From a checkpoint of a small audio frame classifier.
Model: activation silu, depths [1, 1, 2, 1], rnn gru.
Training: soap at rate 0.0018, 2100 steps, batches of 48.
Data: trained on telephone keypad tones over noise or synthetic speech, 39062 training examples, 2.6 epochs.
Rows from block 2 of a small audio frame classifier, named by matrix and row number. Each number is 500 + 40 x the weight over its row's rms, rounded and kept within 0 to 999. All counts start at 0. Numbers have three digits each.
Before each channel's rows are labels from the 100 clips, of 14976, where the channel reaches its highest value: "loudest" is the band of the loudest frequency at the time of the peak. Only what is clearly more common there than usual is listed. The data: telephone keypad tones over noise or synthetic speech. In brackets: how many of the 100.
# conv: width-5 conv (model.blocks.2.conv.weight, 288x240x5, standardized in use, each kernel summed), inputs 0-239

loudest: 500 to 1000 Hz (56)
conv.58:453475483511461471512548450514565472494521503547462458516529508521499444587488525493553483471459508555517439509513456448455526567461483538493486514530520460455521529513498460536411512534516486510543552566471430488485502543497544509535471466509545449565478520538462462503610524515537486449476536556505529505488539470512474500485519535446540535469470516494560484546532524502483535533496539540470509536405549517446416532508464393471464460480437509584499489451494527428530490513580468474449549535485526555490486450529458511443530480587462456491544557527542496517461480474459441524531483468493501454526481481448560435490507469476400486492534502522412581467489513592473482546482438479524450503492520386489569423456505460435489

loudest: 500 to 1000 Hz (55); 1000 to 2000 Hz (45)
conv.130:426513473554481470511519512517552515502461471526473457562517460565502463484487523473503527486519485526494431474499462428523501531469540485486527498528491517435485543553504509530467516547526499486500475642511539486478478495530470538465539563495495574569502492503495497518571556456580483455500479482511466522476552585525475509563500494495535500603503580545495524489434524555474434477477508560524430433561459504413517557554511577448502466520544485520492539514518486527481469514535448485498448555455518505475484495481538511532470518543497470529431548563456375449459453441465455446513480462461428462516465554434467520489488420431494479511485541464484484478469471446456529515487507453461420473453458382526470534424478516519487

loudest: 1000 to 2000 Hz (52); 500 to 1000 Hz (48)
conv.35:444538488491497477507504566426509558558538527417555527544535490489508516482494511509515567514417498528569552487500490488450544565544506520536520456400491496498420475461496467555500497522605517485506478476502454494491448475444476534516502491576558391493395506394467593479519451470512500491408449542434470464470497503500498404487552506445469412458435525503575529529516530492502458500504559544537518485465556495500564505447470492498518466513508512556518525511599511613527465519518478503507566595508509522515480484477531480493498530470513475583493541521502458445501420449496501513523450505464468545534509474482463521488501502475516482433512497546504504554461501505475545508482516505476492496493510470475445447470439457453423

loudest: 1000 to 2000 Hz (51); 500 to 1000 Hz (49)
conv.206:534509504398495463479476520511476516564481601537485550459444482420471534533439504554575527515469560459490512520516589567538527580524450514501561510498493460452462493512417517494462561499488559495457483507577540453488504497513491538503420535540505473463505453489543467517474569505510458493423529446477467538449551468499458441491498448568506505542422446520461460553504536448528523435518468545523533565536454501460561486522551439503523480510516555469526501505508435535555561511507497505443583480550451463440422474540518470525540505486460462564499548464496532501499521440464520446604510500444482514474462422505484564528475565506570490480528497478528460517491482526510542514522574467435496454523409454525517487477489496540506

loudest: 500 to 1000 Hz (56)
conv.133:471540475495472474514567499427548499479507508519490503529515505482484472512459495504514511474503517455486447427440586442459529522478500454496465465506448480446592563545470444404509558495549482509545514544487508525539467480489553426484461544476489422583507519495533468564484521527474547490521526477538481488503522452519451517538478502446478571506466512424440468460457538529488443506538509511552460493451490538518508521588511513460448492493503583501523512582500538572477522515449586495420483431557563488496543492460526475394468478440524403493598600515456478520478529459524528425548476498486489498502488526452505495483545484493510518557460464504571461488566506545468419553508489516479478439508528498463566496596447470496506

loudest: 500 to 1000 Hz (57)
conv.109:514443475453521469437493512471554531540523491554488469527513502485510506459442512513516557440546513492567555486569481448531483489453545412495510472511437518546528538584463469550528479588527510475522567530533505502510502476496537486497479527521469571518480479495509485502482588499578449522442479525524487495482507496451504477468462549443498500491494475409509478492502560515378397519498482466502470464534515503523512468483532520517475427499492541470511458583487451563493408509486479500579485428402508523502505455493498483478459510518546465508488542486514536393465537511497452458441438475495519422506518583444574489519470467495507477404504525475491484462525523561440484529440482516496506518491461397426536437513474473392445

loudest: 1000 to 2000 Hz (57)
conv.215:523515480532446538554528479443492477500461544465544566503511506555427496504441452489524503430559467525393521499516435451531402506460450557474488513418514440458509441525482480443472460460608454498538504537555474495424484446470494551555460449549466560510504533479532486526579484541579468511467516571537496563510493501520489525548509526477524497535596462504484485439474459535471515479547413500542523511429501529445574484482540502553531490433461448477571501510499505447435530510564529535513544483501521528546471539515459423519565564504465568493467504590460551477519502508511466537479496525506535492501564471482488480493541521406500494537542509530440493482543464529513534490501527485481571485428442479524483534547513470561520

loudest: 500 to 1000 Hz (51); 1000 to 2000 Hz (49)
conv.54:613469510463448547421519558461541463500619553479494450485435563535489506509527459495522506531465562468544499489529558472538560520617478458526482464443425540543496520425511483488470512469485458465515505494513516524505509490379435562492544528483518488443529504530538509496444557472485467493529529505569529479532470562484486516469495487441494501551520489556465517558508532510468483529539509496427448470504605556529533521491534472546575452492526512507495431503508466523485456518425484478453429382535506460460520474528467523455476463485517499511465499590499429481550465472580494475482499474478453468498571547479521503460516569438520438506491471556474527513441496488474495463480520501482557520562427477435548472488523467506509

loudest: 1000 to 2000 Hz (55)
conv.198:430593481415544488550457517481502501501461525556486393440496533540463566575529500470452529508527412544501499491572539498525485501549476507464514495523447426493551493472495427510494578508523479507524549518473492529529554486496569538534527465547536484544498512521474447526498499560490506536569563514543502514494459461488530537474598537439530517617528488462474499548522457512534399575524526489486542501477448416560456512450462546504467430504459494448482549510423499476481458498532505522485501473527454540481500455390467546423553510563526516518482501466481523481540416473470482472500583478497454455507488465495474519473499493432478536503507537443490500474481522470452529502540497520517409500437499470451508466436452551472455

loudest: 1000 to 2000 Hz (51); 500 to 1000 Hz (47)
conv.188:458487520474469550537487522539460498565440478486546502508531468546437479479523493467462458500467457466473513442365469560460529531480480527517466513502495486444544478514450492436494453506477485482525516480499463535455521525429440504534503479571566473522496484563476499579515523504522460526528592570493476594527475474546506523461494598467526459497539433474522463586460498462488558555539528444465551506473493519491489474431515480478542539435541461456586475526548501531522523534499534493550570488503554482445547493542480492443495520378437550520448528476444470541522495507465558576489432427538528444439536491489545481466552526498479540432467462507443517517469484514550460471492526547526561484478525435589548477516499512501445

loudest: 500 to 1000 Hz (58)
conv.166:540507525509544525573562463514532457512495495444530446523386431507522477489549495528479512528531477489432560495425475501491431553531469458481542499493484491494507545522538518483484554543419489568475510576507525407463484534504537516506441609497536540520549542542483555528563526455501465490538496431605462567479484486485524456486533466501502537543471488522480529482539465516500536531585445465404597523485500541451465491532411542522509524478489568483533572431492479481508512503554453562517465466530515487484481511526464526566519573453525506538477456517453450509484462494534436482464485463565471475449523456454477508487536583521482462510487463428529496438487416519470509446533500447512468491492534407458517477488511530560457

loudest: 500 to 1000 Hz (50)
conv.38:558496470467529521464527471450509510469507501444538513459549554436506512535544436504504474498526444503528544484590577514481494607475455487461481498454527565457486585552443465457534500470556493474503561534454420519476521514515543513454485508525497546501539478477563508440461496400472553489494394499556533536468459497491507534527504460519438501505519515442462465512500537507604483498560505490483521503541491451423424487479513480452559511541516550464536493528511520495501479477465460523458456508473487499528520511439484487455512469494530460490553497471521458505420574485475514582466459553440490505473563570574483488464527436534425558466517450468488621499567424507478568517502528594537490510509528495538462537501536465425502

loudest: 500 to 1000 Hz (60)
conv.60:479484513481430485550535491532556495495539461516492527559490531572469508444518523451522473522445544531523530544406483518410538451478492495463512430444505512494484540518519502535489471482450514487472586544504471519556490469457573443498452501461472484434460519499461531512498552524513559447554503480495445491487561546461536518397442502409518414439560529487454515476525512491529541473565463468499507471485452515489592477465514441494528535487441517517487499504497472452503479489484457462504550525447455533496504457463451509509475484465501493532480455505559584462599476461443430496538494557469547503514470470577552564500564509498479496515554495534549563587538657520496519529554463497486536533496504609458492522524504541510513

loudest: 500 to 1000 Hz (58)
conv.122:501496521553477499470530475458438537505472461505522497528458469463505473471469483471520479539463516453550490536631513522511504439518509482473447542548547484530505443528416472481497489468502502477590450503519514488483493468438494499525468452580479532564427475481492545487456493446452475475515464463490487502501525480500501464615517477511522506540477470607454560501457509479498533462468476439613489528441516522574566511470508567568541492429492484603523595537525518550433471554521523546492485579564445532478539533459516433455508502489473398546421486515509518492528443503474499554523529536555521468467450557508499517454477509448532459502473527547568476551503506503521489525468493545498586419482500486528555461504498567500439

loudest: 1000 to 2000 Hz (51)
conv.272:505491492458481447452504601518442497479525466543532534422475412452510478493506527539456464466455509574482465516483584533512521486459476452533515546563487496544445479575478539465503464448576517470514556478486514459548476577582573523461502418516530497569449470529568493446465537480401540558489456454524488502552511425511517473478506463559508551457508503515477537463450520489468515529491469487521429457513472561472571472488493514426460485473542527494506538555542413471534482520474559497443528559438485523511439510520530491529446495436569487496470543457432577436599520488520555511487438521497519497567507545541523523537464513450479483513522521538481480477413524512511493453474516474460573503528504530473525470423462480512550

loudest: 500 to 1000 Hz (48); 1000 to 2000 Hz (47)
conv.48:465571517529543467481454539448496482575496523517490531520518466511528488512517523481501541545444441508463483535507516402542449507516481484508467506494484482457439538483498564459533515511445503534464555503502552498558463524505484447508497472483544529495507441501513559487415530515505482478439466508536560489557526537440445584548494478566537478495445521512507576525513474518477537549547426506485385537565476486540547531508547525500478569449491456457516537466427458535485448513491546535521507527502536475454531504405476451513438526472499446439420373486577434432517497447444434532533438523489486491534588524510492476477476490516506529465419503504460519526503612552511502526528509452486489465572483495576531542532571559509513

loudest: 1000 to 2000 Hz (46)
conv.185:497535466478478453447458567542432441463560461497491473450567517528501560483465428405551536535495492483539465526484472439500491463442468501489511439476566469545476424541464531435500526513508458434519532511474528563536514503511577481463501521453538423475491496479552486446526589478506564531461408450519518503559432615543493488505554500451473487532496476525523593559498467549526488578453536548525439460497551574554517506425525525478513482480479548460455495546493501517550570546531496500439512536574455493478517493479460512510474491469475474527522495517544516457499565488552538540525517589416486502463485530506511504474431533501436513455484538505482511571553519479487470434514483465490575517565528486485496441482546517453460

loudest: 500 to 1000 Hz (57)
conv.76:522503576588498513492482551549483534501550500556534463507490508533532521525491506503469525459513565527522487555567436458513509525518481586505551584499481469566536552539475476490514499509511511514520507592511490535559477596488544534459435571528491448565518517542559542558469484593563461470469463501550484565527502508506511442511481510499472426494451446515462544470511526511460478462459539544496481466424555488528489502475471546523495502501476534492485465569483472517482467477484447537550462477461510463455400484574491477474537530516454527468425534492460451498503442490452449462537457441425489461496514497485546432525477447422491433495534452507494443460468469538454445482442476418471459526490468409501567411444522434490457

loudest: 1000 to 2000 Hz (51); 500 to 1000 Hz (46)
conv.195:473520522472453474516504435498517492512539565480449480485519426539528498483532512501467506540449415531486550473514581578485540573575524558422526546575486497545465560521473514468615525509480471532488531575560537488548507492450436442451509499546459461500526462514545465512422465513456457495519530514546427455484567552448537473535476459493541422480527454411450510477552437513511491487477500485504509449537467504460431588454515433471475503511521509428516552488506448501527494456526528528510518451578533445455497518519443433509527520513572491511525532507578515492504526495421524489455592459467464539479409390481465536508467548476513515492549527469534489491567536506479565480479473505504460537449479482491504512493505446527508

loudest: 500 to 1000 Hz (53); 1000 to 2000 Hz (46)
conv.210:490523486480498485581506527530545494484482508496505511524467540479500524487506517494540538486458478479500486470491568515551467473546534516529526535527476483488490469544491508521541476478550456428529521521498482539461480495445507464461475463442444487516500452476501504490494499513438505475494460488501468504546457480454483514537486494468487510498416491498497511542475500541504540558606524494522543613418516467532432502521471522484535499503477526508511478479493520533476558482434508576481511544460495466524516505507493600497543460441518514497469533583492522510567582416441471529637496516488465478521432670541494507539494522477432388547480525513633554602480390519551468525563502552572494459507559460494504492543529514488533